A small audio embedding model, trained from scratch.
Model: 0.691M parameters, log mel input, arch ecapa_tdnn, norm batchnorm, activation gelu, depths [14], widths [128].
Training: cautious_adamw at rate 0.0016, 12100 steps, batches of 128, held-out accuracy 98%.
Data: trained on babble in 24 made-up languages, each with its own sounds, syllables and stress or tones, from a formant synthesiser, 39062 training examples, 39.6 epochs.
Rows from block 9 of a small audio embedding model, named by matrix and row number. Each number is 50 + 12 x the weight over its row's rms, rounded and kept within 0 to 99. All counts start at 0.
After each channel's rows are labels from the 100 clips, of 14976, where the channel reaches its highest value: "strongest on" is what is common among them; "loudest" is the band of the loudest frequency at the time of the peak. Only what is clearly more common there than usual is listed. The data: babble in 24 made-up languages, each with its own sounds, syllables and stress or tones, from a formant synthesiser.
# c30: last pointwise conv (model.blocks.9.c3.0.weight, 128x128x1), inputs 0-127

c30.60:34 56 41 57 64 53 53 54 38 35 38 64 68 42 42 34 64 36 39 64 41 53 56 45 63 46 40 75 61 60 60 49 42 72 55 63 43 43 40 34 67 61 36 54 41 57 54 39 46 44 36 36 50 66 57 62 51 47 65 63 47 64 21 41 60 64 62 64 51 30 46 51 36 34 45 53 26 26 51 43 51 61 35 58 49 55 52 51 45 49 50 34 65 33 38 59 31 41 55 58 53 60 62 34 52 57 64 43 18 47 51 57 43 33 53 71 58 67 38 74 45 34 57 60 55 79 49 57
strongest on: prosody: tones; voice: child-like voice
loudest: 500 to 1000 Hz

c30.83:62 61 50 45 57 62 57 60 55 45 65 65 46 10 72 39 41 32 49 57 45 79 43 47 50 65 52 55 42 63 57 54 58 41 41 49 41 58 44 61 48 57 53 57 49 44 48 43 67 64 26 41 47 51 69 57 59 36 37 49 41 40 53 52 40 62 47 48 60 34 55 66 41 53 35 39 52 78 31 74 43 55 42 60 43 38 67 74 61 54 17 50 45 58 52 62 48 46 53 40 70 48 74 73 57 31 49 45 56 37 28 50 53 47 41 44 39 37 40 51 70 56 51 47 60 56 65 37
strongest on: voice: child-like voice; prosody: tones
loudest: 500 to 1000 Hz

c30.4:45 37 50 55 61 32 71 45 56 82 50 47 54 45 37 36 21 44 32 55 40 38 67 49 59 52 31 60 57 31 44 39 42 24 49 58 53 64 52 45 49 56 59 68 42 76 29 62 59 70 44 55 47 40 48 60 69 57 45 58 49 62 56 47 44 71 56 32 36 48 67 54 47 31 41 37 45 73 42 57 61 44 49 57 75 58 56 61 45 40 60 61 40 51 37 57 53 43 41 16 27 37 69 35 60 56 47 56 45 43 43 32 44 34 53 40 43 43 56 39 61 48 57 45 57 63 49 59
strongest on: voice: high voice; prosody: tones
loudest: 500 to 1000 Hz

c30.19:62 47 56 44 34 64 62 64 57 54 54 52 65 52 78 54 61 63 43 39 61 31 33 35 61 38 60 62 67 56 76 61 56 39 51 34 54 44 26 50 36 47 64 51 67 19 39 57 49 46 37 48 43 40 52 43 56 35 55 60 46 49 57 61 31 61 60 48 42 57 45 49 41 79 41 43 59 43 57 60 62 35 36 37 56 55 61 39 48 66 75 41 45 51 68 48 43 73 59 35 59 53 37 68 43 63 58 47 58 73 46 50 51 68 38 28 30 45 53 48 42 33 40 59 65 43 65 57
strongest on: voice: child-like voice; prosody: tones
loudest: 500 to 1000 Hz

c30.95:67 62 60 52 57 81 56 59 51 64 46 56 62 60 42 38 44 37 61 41 35 42 71 43 50 60 35 54 44 49 49 66 71 47 65 32 71 36 41 60 46 55 54 42 41 47 53 40 47 33 39 33 39 67 46 53 55 52 58 42 35 68 48 41 60 50 57 66 37 42 37 79 48 43 29 59 59 41 50 31 47 31 44 59 54 54 62 35 54 47 48 44 33 56 14 53 33 54 47 41 41 55 38 61 40 45 27 42 51 39 58 66 60 43 48 43 16 67 50 62 54 57 55 55 56 66 25 39
strongest on: prosody: tones; voice: low voice; /y/
loudest: 250 to 500 Hz

c30.86:48 68 65 59 24 47 46 59 56 73 63 45 35 73 50 48 49 51 22 54 44 51 50 57 68 42 57 64 69 56 53 39 48 45 37 43 69 40 40 56 71 36 41 78 58 44 46 54 56 50 38 62 46 50 45 38 48 53 33 51 52 42 83 55 59 60 65 60 49 62 54 41 41 46 84 49 58 56 36 43 21 47 47 69 59 53 49 41 56 57 39 37 52 50 44 55 44 63 76 45 70 43 43 55 63 61 66 32 50 48 40 52 31 44 55 53 42 28 62 64 65 56 55 63 42 49 28 43
strongest on: voice: high voice; prosody: tones
loudest: 250 to 500 Hz; 500 to 1000 Hz

c30.27:53 37 77 54 60 62 54 42 41 26 48 55 53 36 49 65 44 59 39 54 39 60 30 65 58 40 63 52 45 49 37 67 35 52 68 40 51 70 59 51 49 67 56 43 25 43 39 32 65 37 51 50 52 37 51 72 83 62 39 50 46 52 59 58 52 53 66 40 33 52 42 56 31 38 69 47 47 53 60 63 51 51 52 30 57 48 57 41 73 42 40 38 26 51 38 53 56 47 63 41 36 61 30 38 40 58 38 83 63 36 55 49 48 74 44 48 50 68 38 57 58 63 52 42 43 50 42 33
strongest on: voice: low voice; prosody: tones
loudest: 250 to 500 Hz

c30.125:72 38 61 24 36 50 31 53 26 53 43 63 37 41 51 34 35 59 61 55 61 56 45 65 38 36 73 66 31 32 32 42 50 40 34 63 50 47 49 54 54 38 66 45 57 64 61 45 37 42 59 65 39 75 48 57 35 55 44 48 55 52 42 41 63 57 65 38 27 48 44 52 54 43 43 39 31 50 48 60 31 72 48 54 41 48 45 47 48 48 37 46 39 64 42 68 50 82 54 48 42 58 41 44 49 65 58 39 57 83 70 52 72 46 55 53 52 55 63 50 55 51 58 67 56 35 31 37
strongest on: voice: deep voice; /x/
loudest: 1000 to 2000 Hz

c30.14:58 49 40 57 72 57 43 57 44 45 40 57 44 60 57 53 51 48 68 59 61 48 57 86 47 63 55 61 47 48 50 54 34 48 27 52 39 43 54 29 72 57 33 61 63 46 51 37 43 39 62 51 37 42 42 69 68 55 48 64 52 65 45 57 35 56 64 58 51 59 40 66 40 42 59 58 49 44 60 54 61 49 59 57 64 48 86 57 68 55 40 47 38 56 45 25 55 60 50 67 35 46 41 61 37 49 59 42 51 18 23 58 39 36 42 38 35 52 54 57 62 58 17 43 42 44 24 46
strongest on: voice: high voice; prosody: tones
loudest: 500 to 1000 Hz

c30.40:52 64 37 57 65 39 45 65 50 57 34 51 35 69 51 44 40 54 47 44 54 65 55 53 59 49 57 57 62 56 59 63 61 49 61 51 56 36 72 50 69 32 52 63 42 73 67 60 61 69 53 48 28 58 51 37 55 26 54 53 51 55 31 54 63 47 33 45 48 67 53 37 18 43 64 51 46 50 27 30 75 48 43 66 30 38 54 67 63 64 53 55 59 51 78 36 45 49 66 53 59 64 65 46 25 49 54 41 40 53 52 70 48 44 63 47 74 43 49 57 33 41 34 55 48 38 66 49
strongest on: voice: high voice
loudest: 250 to 500 Hz

c30.43:53 58 72 21 52 62 39 60 60 56 64 41 63 50 48 47 51 52 21 24 68 57 42 59 65 45 29 27 60 28 45 32 39 53 40 49 49 60 44 45 55 58 55 64 75 46 37 67 47 32 44 71 48 52 46 55 47 51 44 46 41 23 51 54 37 52 45 60 41 44 59 73 66 66 45 45 54 37 55 64 51 39 21 25 58 68 53 54 59 48 51 59 54 61 42 35 35 72 40 59 49 46 65 51 56 56 52 46 46 51 57 40 55 71 50 48 78 59 53 45 40 44 38 47 45 59 34 69
strongest on: voice: child-like voice; prosody: tones
loudest: 500 to 1000 Hz

c30.37:59 76 53 23 63 33 55 54 52 53 44 62 42 60 61 34 33 40 50 60 45 51 51 57 52 51 36 66 60 30 41 44 53 43 65 62 63 53 51 42 43 41 35 35 71 30 55 72 62 45 55 35 43 22 47 56 46 56 57 52 56 73 52 61 62 57 52 42 62 47 50 61 55 41 63 63 34 45 55 54 54 55 55 47 53 65 26 45 38 51 54 54 30 50 35 69 63 64 42 39 46 51 78 15 54 66 56 35 50 26 70 42 45 52 65 46 35 40 41 38 48 28 47 68 48 65 45 40
strongest on: voice: high voice; prosody: tones
loudest: 250 to 500 Hz; 500 to 1000 Hz

c30.16:46 58 79 35 28 51 43 52 47 60 40 63 32 41 81 57 48 45 45 80 19 59 51 49 38 42 53 60 59 68 36 42 45 41 70 68 40 47 53 43 46 64 68 60 73 48 45 52 48 56 31 45 59 42 46 64 66 47 74 67 55 65 58 66 45 50 43 69 47 54 37 58 77 51 51 44 60 29 46 29 47 70 57 46 62 44 60 72 52 43 48 51 51 48 68 72 39 48 51 51 41 52 67 50 43 51 49 44 44 59 55 45 57 49 60 48 28 70 52 47 60 58 65 47 40 52 46 73
strongest on: voice: high voice; prosody: tones
loudest: 500 to 1000 Hz

c30.47:37 54 61 54 38 48 52 38 43 44 59 43 52 54 65 46 60 59 63 51 38 67 47 54 38 59 51 59 30 63 63 40 29 57 53 41 61 34 34 50 60 69 59 56 37 54 62 54 37 61 60 69 54 60 59 31 52 41 55 49 51 72 61 36 77 64 67 33 65 53 55 50 32 46 58 42 36 69 63 43 36 46 57 61 64 54 19 51 68 53 66 39 36 78 43 58 28 53 60 32 44 54 43 59 44 33 59 67 57 63 59 68 47 36 62 66 52 65 55 60 46 39 34 27 61 46 40 62
strongest on: voice: child-like voice; prosody: tones
loudest: 500 to 1000 Hz

c30.52:43 53 47 51 53 42 37 61 42 69 54 49 42 49 46 36 64 38 48 35 40 33 38 56 29 39 46 56 36 43 50 70 47 60 45 52 51 49 69 64 59 51 51 56 36 47 34 56 50 63 14 53 69 39 28 52 47 55 55 33 44 39 55 34 84 64 50 37 42 26 27 40 63 55 59 49 57 37 59 71 69 73 68 63 59 54 69 32 39 50 48 50 36 54 63 52 59 48 52 28 32 58 63 55 66 70 39 41 49 59 40 55 42 51 60 43 49 68 27 51 59 46 62 51 60 56 62 59
strongest on: voice: low voice; prosody: tones
loudest: 250 to 500 Hz

c30.8:42 54 44 55 45 21 36 68 44 75 37 49 57 52 52 44 23 53 34 45 62 56 70 49 60 29 53 67 61 40 63 38 49 45 37 57 46 34 50 37 72 39 46 46 58 49 48 62 48 76 46 54 36 47 39 50 38 31 59 57 40 41 49 60 54 72 57 62 39 50 47 59 44 42 66 52 46 85 61 56 67 50 34 61 55 61 52 56 34 63 61 63 30 63 53 50 50 17 57 55 41 50 67 46 74 39 55 51 52 52 48 60 27 36 47 65 41 36 49 52 38 29 50 42 48 34 65 51
strongest on: voice: high voice; prosody: tones
loudest: 500 to 1000 Hz